From a checkpoint of a small self-supervised image encoder: widths [40, 80, 160], batches of 128.
Rows from block 8, named by matrix and row number. Each number is 200 + 40 x the weight over its row's rms, rounded and kept within 0 to 999. All counts start at 0. After the name is the row's rms in percent of the matrix's.
# convs2: project pointwise conv (model.blocks.8.convs.2.weight, 160x480x1x1), inputs 180-239
convs2.15,087,207,200,200,189,199,304,200,200,205,197,202,287,200,164,150,200,212,200,196,259,216,279,187,200,200,349,56,199,200,200,169,204,300,214,182,200,200,89,200,200,200,183,200,157,195,200,200,200,200,184,229,200,228,200,200,200,199,192,178,139
convs2.16,104,116,200,200,210,282,170,200,200,105,146,287,224,200,190,155,200,137,200,167,200,172,191,205,200,200,159,162,216,200,200,198,219,149,209,219,200,200,135,202,200,200,233,200,220,200,200,200,200,200,191,334,200,188,200,200,200,187,156,191,132
convs2.17,096,65,200,200,248,328,200,200,200,213,151,199,133,200,201,92,200,85,200,204,155,182,295,299,200,200,202,203,174,200,200,153,197,198,197,86,200,200,171,200,200,200,205,200,309,200,200,200,200,200,285,193,200,203,200,200,200,201,198,275,222
convs2.18,094,282,200,200,160,199,206,200,200,218,103,201,220,200,165,214,200,250,200,242,405,203,202,182,200,200,187,237,163,200,200,193,211,288,200,209,200,200,342,200,200,200,231,200,224,200,200,200,200,192,93,204,200,200,200,200,200,200,212,228,195
convs2.19,083,204,200,200,182,206,216,200,200,178,159,155,155,200,237,207,200,191,200,89,204,220,154,248,200,200,288,225,247,200,200,193,198,249,224,198,200,200,69,200,200,200,216,200,251,200,200,200,200,199,380,274,200,191,200,200,200,196,201,220,175
convs2.20,089,206,200,200,114,202,194,200,200,194,221,290,233,200,90,200,200,352,200,215,171,191,217,284,200,200,0,191,200,200,200,162,202,189,221,246,200,200,31,199,200,200,247,200,254,200,200,200,200,201,206,179,200,195,200,200,200,204,192,43,301
convs2.21,089,308,200,200,300,156,119,200,200,195,185,200,227,200,177,217,200,186,200,137,151,149,155,195,200,200,261,214,137,200,200,214,152,163,206,251,200,200,200,201,200,200,203,200,213,200,200,200,200,200,271,227,200,178,200,200,200,193,186,72,178
convs2.22,100,394,200,200,147,219,195,200,200,208,215,199,283,200,196,283,200,184,200,243,144,211,96,200,200,200,200,277,208,200,200,195,164,212,206,207,200,200,204,200,200,200,199,200,129,200,200,200,200,200,256,170,200,13,200,200,200,219,210,226,87
convs2.23,123,249,200,200,192,267,207,200,200,188,197,200,104,200,182,202,200,181,200,216,0,166,298,208,200,200,211,201,201,200,200,207,177,218,166,170,200,200,173,200,200,200,204,200,195,200,200,200,200,198,219,260,200,200,200,200,200,203,199,230,223
convs2.24,103,180,200,200,192,196,153,200,200,175,153,207,413,200,287,196,200,206,200,197,177,221,213,242,200,200,202,201,143,200,200,211,200,181,263,322,200,200,212,200,200,200,199,200,172,200,200,200,200,200,210,169,200,192,200,200,200,198,231,249,267
convs2.25,099,202,200,200,180,151,273,200,200,191,127,201,173,200,243,190,200,284,200,250,118,73,206,190,200,200,120,151,80,200,200,240,194,201,187,180,200,200,253,200,200,200,236,200,258,200,200,200,200,207,182,14,200,204,200,200,200,206,168,211,200
convs2.26,112,137,200,200,144,306,202,200,200,207,225,199,200,200,193,157,200,158,200,225,40,231,178,162,200,200,243,179,102,200,200,201,202,186,202,178,200,200,236,205,200,200,200,200,86,200,200,200,200,199,277,136,200,210,200,200,200,200,185,228,195
convs2.27,099,199,200,200,211,201,204,200,200,165,113,193,200,200,218,245,200,323,200,191,263,197,301,208,200,200,158,200,208,200,200,162,175,220,244,122,200,200,217,200,200,200,200,200,218,200,200,200,200,200,227,183,200,215,200,200,200,178,231,190,238
convs2.28,093,48,200,200,152,189,208,200,200,197,205,274,158,200,136,207,200,246,200,197,210,200,310,152,200,200,100,200,164,200,200,126,200,151,190,229,200,200,155,200,200,200,198,200,92,200,200,200,200,200,311,141,200,199,200,200,200,201,195,202,184
convs2.29,106,213,200,200,153,179,192,200,200,108,137,243,135,200,155,197,200,149,200,230,127,191,318,250,200,200,207,282,199,200,200,197,197,255,246,261,200,200,182,200,200,200,186,200,211,200,200,200,200,200,202,199,200,216,200,200,200,146,225,222,278
convs2.30,102,373,200,200,189,173,71,200,200,176,250,199,219,200,203,232,200,210,200,205,229,119,171,224,200,200,281,192,197,200,200,84,182,179,0,256,200,200,81,200,200,200,245,200,197,201,200,200,200,201,239,324,200,202,200,200,200,199,196,320,94
convs2.31,097,366,200,200,228,142,249,200,200,213,211,206,256,200,282,141,200,234,200,221,199,194,106,68,200,200,189,176,216,200,200,184,196,154,110,292,200,200,419,200,200,200,206,200,190,199,200,200,200,199,201,236,200,208,200,200,200,197,200,229,180
convs2.32,130,180,200,200,288,231,242,200,200,211,209,160,200,200,241,201,200,152,200,245,266,209,196,164,200,200,269,201,200,200,200,204,195,166,179,105,200,200,119,200,200,200,175,200,236,200,200,200,200,200,204,195,200,204,200,200,200,193,187,147,195
convs2.33,085,195,200,200,122,202,198,200,200,166,293,188,261,200,179,162,200,223,200,204,264,196,157,115,200,200,183,205,269,200,200,199,182,268,226,324,200,200,169,200,200,200,183,200,263,200,200,200,200,200,176,205,200,114,200,200,200,203,219,211,210
convs2.34,099,189,200,200,261,185,214,200,200,200,164,203,214,200,210,204,200,178,200,172,125,239,207,267,200,200,149,229,199,200,200,177,192,208,204,56,200,200,198,202,200,200,220,200,292,200,200,200,200,201,180,218,200,200,200,200,200,118,211,278,208
convs2.35,098,246,200,200,224,201,200,200,200,165,170,196,217,200,82,230,200,255,200,194,221,54,198,326,200,200,138,230,282,200,200,136,171,87,192,200,200,200,203,198,200,200,212,200,337,200,200,200,200,199,219,209,200,227,200,200,200,201,200,104,252
convs2.36,110,163,200,200,205,249,245,200,200,222,233,210,101,200,203,132,200,142,200,209,189,203,187,194,200,200,201,212,232,200,200,286,222,201,218,220,200,200,167,200,200,200,265,200,198,190,200,200,200,199,34,168,200,301,200,200,200,194,220,267,180
convs2.37,089,194,200,200,179,185,208,200,200,198,187,189,128,200,194,180,200,134,200,201,216,309,253,175,200,200,211,189,222,200,200,187,197,190,123,207,200,200,207,200,200,200,179,200,206,200,200,200,200,189,139,282,200,181,200,200,200,198,178,196,122
convs2.38,105,480,200,200,222,197,198,200,200,115,267,206,207,200,129,210,200,141,200,203,206,205,0,151,200,200,288,203,200,200,200,43,195,197,144,150,200,200,114,200,200,200,199,200,297,200,200,200,200,200,26,165,200,238,200,200,200,191,191,199,133
convs2.39,087,336,200,200,239,180,113,200,200,198,208,195,223,200,204,205,200,226,200,200,236,203,265,209,200,200,213,230,209,200,200,213,176,211,187,232,200,200,214,199,200,200,196,200,95,200,200,200,200,205,200,219,200,203,200,200,200,204,209,183,163
convs2.40,103,199,200,200,195,191,199,200,200,209,193,197,434,200,191,290,200,308,200,273,303,231,191,213,200,200,193,208,156,200,200,271,186,217,207,133,200,200,187,200,200,200,181,200,96,200,200,200,200,208,238,224,200,275,200,200,200,196,250,209,301
convs2.41,093,151,200,200,190,125,200,200,200,211,211,222,147,200,211,191,200,160,200,192,192,137,150,172,200,200,186,222,118,200,200,260,200,193,154,140,200,200,252,201,200,200,201,200,180,200,200,200,200,190,257,128,200,107,200,200,200,200,89,209,131
convs2.42,104,198,200,200,157,196,217,200,200,238,77,242,181,200,18,217,200,201,200,201,162,135,169,212,200,200,81,197,171,200,200,198,211,195,197,138,200,200,195,200,200,200,195,200,201,200,200,200,200,191,252,182,200,175,200,200,200,244,316,200,286
convs2.43,099,370,200,200,365,180,230,200,200,279,232,147,130,200,301,169,200,222,200,210,208,199,107,201,200,200,27,235,185,200,200,215,189,185,234,188,200,200,199,200,200,200,202,200,179,200,200,200,200,201,372,338,200,202,200,200,200,199,298,132,196
convs2.44,109,201,200,200,194,205,211,200,200,246,97,200,179,200,53,176,200,180,200,202,201,202,202,167,200,200,193,181,188,200,200,205,198,127,237,126,200,200,159,200,200,200,201,200,119,200,200,200,200,200,173,283,200,279,200,200,200,205,247,197,202
convs2.45,092,196,200,200,197,200,231,200,200,230,199,196,209,200,207,215,200,203,200,122,390,194,207,200,200,200,134,200,145,200,200,203,208,235,263,144,200,200,184,200,200,200,192,200,209,200,200,200,200,200,205,202,200,193,200,200,200,197,171,181,204
convs2.46,110,82,200,200,136,163,129,200,200,245,167,209,147,200,194,320,200,194,200,154,171,198,352,291,200,200,218,198,193,200,200,191,202,160,351,270,200,200,47,200,200,200,208,200,99,200,200,200,200,199,127,182,200,207,200,200,200,199,180,257,252
convs2.47,095,219,200,200,148,123,236,200,200,230,236,188,193,200,97,200,200,156,200,250,212,206,141,240,200,200,145,140,207,200,200,199,207,196,277,192,200,200,175,200,200,200,224,200,145,200,200,200,200,200,202,200,200,114,200,200,200,197,204,186,185
convs2.48,088,87,200,200,312,170,200,200,200,192,192,200,270,200,166,275,200,157,200,165,198,162,224,237,200,200,246,218,191,200,200,167,207,196,361,344,200,200,223,200,200,200,205,200,164,200,200,200,200,200,171,174,200,164,200,200,200,198,147,262,190
convs2.49,120,260,200,200,247,193,72,200,200,196,320,201,174,200,289,235,200,106,200,204,217,204,248,200,200,200,161,227,176,200,200,198,236,340,220,209,200,200,196,202,200,200,147,200,241,197,200,200,200,200,269,196,200,170,200,200,200,201,198,253,288
convs2.50,136,191,200,200,224,234,255,200,200,112,255,203,125,200,27,183,200,220,200,199,141,208,185,175,200,200,193,307,154,200,200,241,197,196,121,206,200,200,186,200,200,200,204,200,207,200,200,200,200,200,177,183,200,282,200,200,200,199,153,199,179
convs2.51,111,94,200,200,199,86,164,200,201,96,63,200,162,200,355,214,200,209,200,206,214,195,214,235,200,200,151,191,114,200,200,137,198,194,281,214,200,200,236,200,200,200,227,200,350,200,200,200,200,198,204,193,200,212,200,200,200,198,227,217,238
convs2.52,098,242,200,200,234,148,89,200,200,190,100,198,218,200,207,125,200,229,200,138,196,215,189,316,200,200,200,258,198,200,200,194,200,263,257,93,200,200,424,200,200,200,178,200,160,200,200,200,200,203,210,107,200,277,200,200,200,196,245,123,255
convs2.53,095,177,200,200,220,202,228,200,199,243,122,204,142,200,400,185,200,191,200,204,205,230,150,279,200,200,218,239,163,200,200,171,228,227,288,216,200,200,249,200,200,200,248,200,207,201,200,200,200,200,259,173,200,192,200,200,200,198,168,240,189
convs2.54,114,303,200,200,251,237,215,200,200,201,203,147,211,200,144,183,200,188,200,200,176,328,199,164,200,200,289,143,215,200,200,328,211,222,183,239,200,200,284,201,200,200,108,200,141,197,200,200,200,197,177,201,200,185,200,200,200,192,212,208,205
convs2.55,091,252,200,200,199,278,171,200,200,310,123,201,294,200,225,155,200,200,200,206,196,220,176,191,200,200,222,175,188,200,200,191,200,289,153,162,200,200,197,200,200,200,166,200,175,199,200,200,200,200,129,197,200,301,200,200,200,191,152,201,139
convs2.56,083,50,200,200,366,201,274,200,200,301,262,183,145,199,213,153,199,202,200,177,158,270,232,244,200,200,204,298,157,200,200,154,191,211,211,270,200,200,242,199,200,200,211,200,322,199,200,199,200,200,190,255,200,198,200,200,200,205,102,261,275
convs2.57,100,211,200,200,193,165,189,200,200,112,326,201,212,200,201,155,200,283,200,204,286,306,230,265,200,200,203,222,193,200,200,200,238,242,231,205,200,200,214,200,200,200,194,200,171,200,201,200,200,198,206,297,200,206,200,200,200,201,197,230,270
convs2.58,101,183,200,200,130,216,219,200,200,303,277,199,163,200,61,219,200,215,200,191,131,204,225,186,200,200,242,230,220,200,200,232,199,164,101,227,200,200,166,200,200,200,252,200,92,200,200,200,200,201,176,174,200,258,200,200,200,225,84,201,136
convs2.59,097,76,200,200,194,214,71,200,200,234,137,200,213,200,260,187,200,328,200,206,160,78,302,214,200,200,161,201,217,200,200,317,212,125,153,161,200,200,182,201,200,200,231,200,241,200,200,200,200,200,198,302,200,222,200,200,200,141,201,208,309
convs2.60,092,197,200,200,269,180,177,200,200,66,151,201,203,200,232,196,200,245,200,198,82,206,194,206,200,200,202,210,174,200,200,182,204,197,254,189,200,200,132,200,200,200,191,200,118,200,200,200,200,200,190,304,200,198,200,200,200,212,166,130,285
convs2.61,113,284,200,200,199,218,214,200,200,162,282,200,160,200,153,262,200,198,200,122,181,269,196,199,200,200,198,169,200,200,200,208,213,184,149,200,200,200,200,202,200,200,254,200,144,200,200,200,200,200,182,175,200,292,200,200,200,146,205,303,138
convs2.62,086,169,200,200,242,121,157,200,200,213,294,184,134,200,174,199,200,226,200,82,249,235,175,198,200,200,26,145,252,200,200,138,192,180,189,190,200,200,204,199,200,200,201,200,208,200,200,200,200,199,203,227,200,162,200,200,200,200,240,172,183
convs2.63,103,137,200,200,256,341,272,200,200,195,190,199,209,200,200,157,200,217,200,245,199,304,76,280,200,200,342,244,173,200,200,144,284,205,209,199,200,200,193,199,200,200,190,200,279,200,200,200,200,200,238,171,200,189,200,200,200,201,167,194,102
convs2.64,100,168,200,200,235,127,183,200,200,206,173,203,187,200,191,251,200,200,200,202,184,191,148,228,200,200,233,197,202,200,200,225,205,138,200,128,200,200,162,201,200,200,132,200,87,201,200,200,200,201,185,155,200,177,200,200,200,240,156,49,210
convs2.65,102,162,200,200,127,86,198,200,200,186,229,201,95,200,155,200,200,205,200,215,138,195,205,143,200,200,200,198,0,200,200,254,158,199,301,237,200,200,291,202,200,200,136,200,199,200,200,200,200,201,231,111,200,209,200,200,200,190,221,108,156
convs2.66,091,251,200,200,184,207,221,200,200,213,298,212,222,200,207,265,200,193,200,193,213,200,213,405,200,200,226,203,183,200,200,203,207,201,357,197,200,200,182,200,200,200,201,200,200,200,200,200,200,200,180,199,200,260,200,200,200,200,76,116,260
convs2.67,096,122,200,200,198,257,225,200,200,180,293,200,182,200,98,220,200,123,200,243,250,218,180,301,200,200,225,160,200,200,200,200,202,194,192,135,200,200,198,200,200,200,158,200,214,200,200,200,200,200,209,287,200,164,200,200,200,202,297,179,297
convs2.68,114,232,200,200,196,214,221,200,200,294,183,200,309,200,236,186,200,195,200,123,217,247,177,134,200,200,202,226,195,200,200,209,184,243,136,202,200,200,238,200,200,200,157,200,90,200,200,200,200,200,138,218,200,206,200,200,200,211,204,193,54
convs2.69,098,179,200,200,194,101,215,200,200,125,148,212,255,200,279,205,200,307,200,192,261,201,200,268,200,200,62,228,200,200,200,215,197,190,115,188,200,200,191,201,200,200,203,200,207,200,200,200,200,201,203,202,200,104,200,200,200,199,203,194,156
convs2.70,081,313,200,200,202,202,109,200,200,96,208,233,84,200,196,153,200,194,200,239,195,302,247,206,200,200,198,260,410,200,200,162,179,173,131,190,200,200,201,191,200,200,201,200,78,200,200,200,200,200,287,217,200,203,200,200,200,204,274,190,192
convs2.71,093,147,200,200,175,190,239,200,201,136,223,196,220,200,200,197,200,187,200,162,176,211,175,180,200,200,202,201,197,200,200,179,174,257,204,123,200,200,25,200,200,200,194,200,322,200,200,200,200,200,349,163,200,245,200,200,200,200,204,86,178
convs2.72,101,257,200,200,135,168,187,200,200,107,187,200,69,200,158,201,200,10,200,200,49,228,195,108,200,200,264,195,170,200,200,224,223,201,162,185,200,200,260,200,200,200,217,200,224,200,200,200,200,200,209,93,200,303,200,200,200,200,218,141,286
convs2.73,096,253,200,200,170,317,185,200,200,283,301,205,198,200,262,200,200,420,200,206,231,209,190,199,200,200,199,249,197,200,200,217,166,160,168,307,200,200,164,198,200,200,176,200,26,200,200,200,200,201,303,130,200,165,200,200,200,211,142,199,191
convs2.74,096,308,200,200,192,298,211,200,200,90,138,200,85,200,269,335,200,196,200,138,201,148,229,250,200,200,224,139,175,200,200,207,200,209,241,199,200,200,183,201,200,200,175,200,226,200,200,200,200,200,188,182,200,373,200,200,200,224,198,137,110
convs2.75,096,9,200,200,314,93,160,200,200,262,202,201,148,200,345,192,200,143,200,200,194,182,169,264,200,200,198,216,190,200,200,201,203,166,166,272,200,200,256,199,200,200,170,200,214,200,200,200,200,201,260,137,200,225,200,200,200,201,213,147,196
convs2.76,094,251,200,200,207,272,213,200,200,166,179,193,230,200,93,196,200,144,200,258,252,200,219,199,200,200,224,206,204,200,200,254,95,214,233,215,200,200,205,200,200,200,203,200,208,200,200,200,200,199,99,165,200,205,200,200,200,201,210,255,246
convs2.77,110,190,200,200,183,113,163,200,200,326,189,200,164,200,213,205,200,337,200,200,265,202,200,267,200,200,197,196,211,200,200,180,184,217,198,198,200,200,352,200,200,200,197,200,215,200,200,200,200,199,242,177,200,121,200,200,200,188,201,231,158
convs2.78,100,285,200,200,205,229,160,200,200,162,312,206,175,200,189,228,200,173,200,217,194,136,149,215,200,200,204,163,202,200,200,210,199,164,191,200,200,200,250,205,200,200,176,200,94,200,200,200,200,201,205,224,200,203,200,200,200,172,199,188,168
convs2.79,103,317,200,200,105,124,209,200,200,300,217,211,233,200,213,224,200,265,200,182,187,266,235,213,200,200,311,199,241,200,200,208,194,204,208,197,200,200,226,200,200,200,142,200,276,200,200,200,200,200,159,201,200,213,200,200,200,201,196,198,217
convs2.80,104,94,200,200,170,207,254,200,200,249,217,200,193,200,171,180,200,194,200,321,253,205,84,230,200,200,255,116,228,200,200,188,342,258,305,223,200,200,191,200,200,200,196,200,210,200,200,200,200,203,200,210,200,210,200,200,200,200,195,177,211
convs2.81,094,200,200,200,212,236,193,200,200,261,214,196,221,200,254,229,200,246,200,166,199,130,266,257,200,200,209,264,158,200,200,234,191,243,192,207,200,200,304,200,200,200,221,200,225,200,200,200,200,220,244,210,200,152,200,200,200,202,186,98,213
convs2.82,109,230,200,200,236,229,166,200,200,269,214,188,255,200,334,254,200,187,200,135,17,195,188,211,200,200,172,204,381,200,200,174,171,199,214,362,200,200,206,200,200,200,223,200,148,200,200,200,200,201,262,319,200,136,200,200,200,147,271,165,233
convs2.83,095,23,200,200,319,286,186,200,200,274,207,194,321,200,200,108,200,169,200,208,233,208,208,271,200,200,237,230,192,200,200,261,179,232,209,206,200,200,196,200,200,200,200,200,225,200,200,200,200,197,276,299,200,169,200,200,200,204,231,129,232
convs2.84,106,227,200,200,193,216,178,200,200,103,180,201,167,200,316,161,200,194,200,145,176,236,168,252,200,200,220,185,260,200,200,116,191,202,191,71,200,200,273,200,200,200,261,200,201,200,200,200,200,200,203,200,200,152,200,200,200,200,200,289,138
convs2.85,095,151,200,200,233,225,167,200,200,270,199,200,311,200,215,146,200,197,200,203,198,119,179,10,200,200,189,219,182,200,200,159,272,158,133,176,200,200,288,200,200,200,193,200,234,200,200,200,200,204,219,176,200,286,200,200,200,207,167,206,181
convs2.86,095,211,200,200,204,203,211,200,200,162,210,186,164,200,197,241,200,208,200,197,169,179,200,124,200,200,254,270,200,200,200,182,191,198,206,210,200,200,42,200,200,200,253,200,192,200,200,200,200,207,126,189,200,216,200,200,200,213,116,199,245
convs2.87,104,194,200,200,221,92,170,200,200,228,176,202,54,200,125,175,200,186,200,173,163,158,155,225,200,200,145,164,212,200,200,226,262,257,167,267,200,200,233,200,200,200,211,200,228,201,200,200,200,200,210,210,200,285,200,200,200,201,200,184,201
convs2.88,113,198,200,200,273,210,168,200,200,181,162,212,180,200,203,237,200,211,200,206,188,195,151,362,200,200,200,189,202,200,200,191,169,207,220,112,200,200,187,200,200,200,207,200,253,200,200,200,200,200,190,154,200,236,200,200,200,211,204,264,209
convs2.89,107,53,200,200,245,100,191,200,200,300,218,166,328,200,183,202,200,198,200,217,208,167,172,246,200,200,206,196,200,200,200,201,214,201,245,216,200,200,263,200,200,200,204,200,172,200,200,200,200,200,9,309,200,165,200,200,200,201,208,278,262
convs2.90,094,200,200,200,308,196,198,200,200,184,178,241,96,200,205,219,200,374,200,174,183,179,266,164,200,200,189,203,220,200,200,159,241,193,177,231,200,200,242,200,200,200,216,200,198,200,200,200,200,200,100,174,200,251,200,200,200,200,203,324,248
convs2.91,089,319,200,200,234,150,199,200,200,184,264,204,208,200,208,188,200,179,200,214,302,179,117,203,200,200,173,205,198,200,200,202,117,199,221,134,200,200,261,200,200,200,206,200,197,200,200,200,200,200,170,154,200,213,200,200,200,204,193,148,188
convs2.92,105,196,200,200,285,143,195,200,200,139,158,195,57,200,198,190,200,211,200,193,210,213,233,155,200,200,212,329,201,200,200,212,235,212,113,212,200,200,221,199,200,200,203,200,206,200,200,200,200,201,187,206,200,205,200,200,200,204,197,182,254
convs2.93,099,216,200,200,250,196,154,200,200,148,162,202,227,200,288,206,200,260,200,197,219,183,170,183,200,200,82,187,251,200,200,203,189,109,164,165,200,200,207,200,200,200,302,200,247,200,200,200,200,199,230,181,200,201,200,200,200,200,199,201,262
convs2.94,116,203,200,200,196,201,196,200,200,221,194,209,295,200,174,206,200,147,200,147,251,293,195,183,200,200,174,208,200,200,200,200,179,270,110,198,200,200,234,200,200,200,201,200,203,200,200,200,200,198,0,133,200,190,200,200,200,201,200,205,62
convs2.95,111,225,200,200,127,193,194,200,200,183,262,196,252,200,196,233,200,199,200,174,187,200,0,197,200,200,182,96,229,200,200,141,191,198,174,164,200,200,206,201,200,200,200,200,161,200,200,200,200,199,125,229,200,144,200,200,200,179,189,207,53
convs2.96,097,22,200,200,203,205,220,200,200,197,257,260,183,200,297,170,200,208,200,215,181,229,161,274,200,200,325,215,171,200,200,244,178,190,180,153,200,200,413,200,199,200,198,200,202,200,200,200,200,200,235,60,200,231,200,200,200,206,126,210,129
convs2.97,102,236,200,200,172,256,221,200,200,223,379,161,184,200,135,166,200,121,200,197,398,194,229,161,200,200,222,154,174,200,200,151,179,197,200,234,200,200,213,199,200,200,197,200,272,199,200,200,200,200,173,207,200,127,200,200,200,204,243,217,152
convs2.98,087,194,200,200,234,209,205,200,199,178,224,177,155,200,237,195,200,146,200,216,271,209,205,155,200,200,197,171,236,200,200,190,209,209,193,201,200,200,144,206,200,200,164,200,218,200,200,200,200,201,164,85,200,210,200,200,200,201,170,244,130
convs2.99,111,272,200,200,174,183,173,200,200,280,189,204,213,200,235,147,200,271,200,200,232,202,276,201,200,200,203,197,267,200,200,196,176,146,172,244,200,200,214,202,200,200,199,200,162,202,200,200,200,200,337,139,200,173,200,200,200,190,226,52,173
convs2.100,107,146,200,200,185,167,281,200,200,326,220,189,175,200,178,150,200,297,200,268,200,180,219,204,200,200,314,195,195,200,200,201,199,203,199,186,200,200,195,199,200,200,202,200,209,199,200,200,200,200,207,200,200,0,200,200,200,181,208,182,195
convs2.101,100,212,200,200,320,212,208,200,200,186,231,171,223,200,205,207,200,204,200,181,52,199,61,202,200,200,201,173,316,200,200,292,173,202,232,219,200,200,289,201,200,200,271,200,240,200,200,200,200,199,135,200,200,163,200,200,200,204,111,192,192
convs2.102,101,196,200,200,221,187,214,200,200,304,268,227,120,200,147,253,200,152,200,194,213,144,272,201,200,200,106,208,163,200,200,195,205,188,210,197,200,200,200,200,200,200,256,200,121,203,200,200,200,200,137,259,200,179,200,200,200,201,197,192,230
convs2.103,092,176,200,200,196,203,186,200,200,316,219,188,225,200,220,151,200,271,200,202,314,177,213,226,200,200,147,120,201,200,200,184,231,199,199,199,200,200,192,200,200,200,190,200,250,199,200,200,200,200,250,162,200,143,200,200,200,191,256,119,170
convs2.104,110,182,200,200,201,218,204,200,200,290,147,201,198,200,217,191,200,177,200,198,29,128,403,242,200,200,234,200,299,200,200,201,231,150,187,206,200,200,200,203,200,200,211,200,196,200,200,200,200,200,81,361,200,241,200,200,200,189,249,291,342
convs2.105,087,160,200,200,176,204,251,201,200,224,86,208,133,200,164,192,200,299,200,183,201,184,246,204,200,200,258,191,203,200,200,63,226,200,128,187,200,200,131,190,201,200,184,201,206,201,201,200,200,203,207,205,200,213,200,200,200,211,145,137,177
convs2.106,101,172,200,200,213,119,109,200,200,212,192,149,380,200,277,182,200,147,200,199,200,201,293,275,200,200,185,170,266,200,200,178,170,183,181,256,200,200,79,201,200,200,250,200,229,200,200,200,200,200,229,166,200,199,200,200,200,198,262,222,214
convs2.107,097,230,200,200,200,269,155,200,200,204,298,202,237,200,273,259,200,306,200,217,220,237,328,172,200,200,194,192,173,200,200,190,203,236,284,203,200,200,195,200,200,200,188,200,219,200,200,200,200,200,213,220,200,183,200,200,200,200,214,199,280
convs2.108,102,143,200,200,312,208,216,200,200,208,207,168,200,200,185,231,200,256,200,203,152,129,210,176,200,200,177,204,246,200,200,179,238,169,212,174,200,200,201,200,200,200,183,200,204,200,200,200,200,207,196,289,200,212,200,200,200,202,213,195,136
convs2.109,097,196,200,200,203,189,171,200,200,184,190,200,330,200,133,192,200,183,200,212,340,290,184,154,200,200,129,197,235,200,200,190,172,201,193,215,200,200,91,200,200,200,230,200,177,200,200,200,200,200,253,282,200,173,200,200,200,197,67,73,68
convs2.110,095,236,200,200,172,86,222,200,200,268,121,207,148,200,170,167,200,436,200,225,247,120,198,110,200,200,183,147,233,200,200,201,191,182,207,190,200,200,345,200,200,200,168,200,164,200,200,200,200,200,150,257,200,253,200,200,200,205,199,198,140
convs2.111,102,77,200,200,226,179,135,200,200,111,266,242,164,200,191,236,200,189,200,156,135,214,190,201,200,200,215,209,197,200,200,201,227,186,165,208,200,200,137,199,200,200,183,200,197,200,200,200,200,200,43,47,200,197,200,200,200,196,77,201,199
convs2.112,089,238,200,200,270,287,207,200,200,269,238,200,169,200,236,205,200,183,200,167,313,194,203,195,200,200,127,90,210,200,200,219,220,249,158,278,200,200,200,200,200,200,195,200,209,200,200,200,200,202,200,209,200,216,200,200,200,195,203,126,231
convs2.113,104,270,200,200,146,289,151,200,200,214,257,201,152,200,206,180,200,214,200,205,284,53,147,160,200,200,204,193,156,200,200,275,200,201,219,133,200,200,193,200,200,200,249,200,223,200,200,200,200,200,174,211,200,295,200,200,200,200,203,263,184
convs2.114,101,150,200,200,191,143,201,200,200,201,166,238,207,200,128,238,200,247,200,202,223,223,295,190,200,200,138,218,153,200,200,206,108,122,196,295,200,200,199,199,200,200,224,200,209,200,200,200,200,201,221,245,200,158,200,200,200,199,230,106,239
convs2.115,087,194,200,200,110,149,283,200,200,164,199,196,240,200,204,240,200,202,200,331,210,198,186,218,200,200,175,201,209,200,200,193,229,215,141,200,200,200,199,200,200,200,193,200,182,200,200,200,200,200,246,99,200,157,200,200,200,201,217,262,136
convs2.116,101,206,200,200,201,235,82,200,200,203,281,199,274,200,246,126,200,195,200,159,228,222,209,194,200,200,165,153,219,200,200,133,211,190,163,280,200,200,165,208,200,200,232,200,122,199,200,200,200,199,200,243,200,93,200,200,200,199,174,149,200
convs2.117,103,35,200,200,206,218,196,200,200,190,157,143,258,200,199,206,200,286,200,169,140,154,328,139,200,200,190,304,194,200,200,228,210,172,206,204,200,200,216,200,200,200,198,200,169,201,200,200,200,195,182,190,200,123,200,200,200,201,202,225,290
convs2.118,090,216,200,200,191,215,234,200,200,136,193,212,199,200,319,210,200,159,200,171,56,303,257,254,200,200,202,158,164,200,200,217,204,195,265,218,200,200,301,200,200,200,200,200,168,200,200,200,200,199,151,197,200,167,200,200,200,203,225,275,205
convs2.119,106,231,200,200,237,41,184,200,200,255,0,189,202,200,130,246,200,169,200,147,247,183,234,162,200,200,201,190,212,200,200,193,166,193,198,200,200,200,254,199,199,200,241,200,260,200,199,200,200,200,199,238,200,190,200,200,200,197,218,197,190
convs2.120,081,136,200,200,208,155,302,200,200,133,238,208,190,200,161,197,200,186,200,226,221,205,275,173,200,200,223,319,184,200,200,272,171,202,206,211,200,200,212,227,200,200,180,200,192,200,201,200,200,200,234,237,200,77,200,200,200,155,239,208,243
convs2.121,096,192,200,200,227,210,224,200,200,183,218,200,243,200,233,222,200,186,200,199,185,205,293,374,200,200,227,194,207,200,200,211,179,200,212,291,200,200,55,200,200,200,201,200,277,200,200,200,200,200,216,150,200,190,200,200,200,200,208,183,228
convs2.122,121,274,200,200,48,272,129,200,200,193,237,195,201,200,219,182,200,198,200,198,188,206,252,247,200,200,174,209,195,200,200,202,207,178,189,186,200,200,201,200,200,200,175,200,204,200,200,200,200,203,288,264,200,180,200,200,200,195,193,214,200
convs2.123,108,193,200,200,24,261,200,200,200,182,204,148,187,200,181,189,200,205,200,199,194,196,199,205,200,200,198,206,220,200,200,322,241,206,237,182,200,200,183,200,200,200,194,200,213,200,200,200,200,200,202,208,200,157,200,200,200,200,146,190,172
convs2.124,089,213,200,200,215,230,208,200,200,129,93,200,170,200,192,204,200,230,200,171,163,207,177,160,200,200,197,167,209,200,200,170,277,196,261,267,200,200,191,196,200,200,259,200,204,200,200,200,200,200,196,159,200,194,200,200,200,200,262,209,210
convs2.125,095,93,200,200,185,245,180,200,200,185,204,196,291,200,193,296,200,267,200,214,272,185,197,219,200,200,140,209,208,200,200,173,212,273,188,179,200,200,14,200,200,200,200,200,181,200,200,200,200,200,111,82,200,201,200,200,200,198,60,348,168
convs2.126,077,85,200,200,218,203,209,200,200,216,203,200,249,200,284,284,200,182,200,214,226,127,247,179,200,200,242,206,202,200,200,252,210,195,220,229,200,200,194,200,201,200,198,200,165,202,200,200,200,180,171,232,200,209,200,200,200,208,204,203,208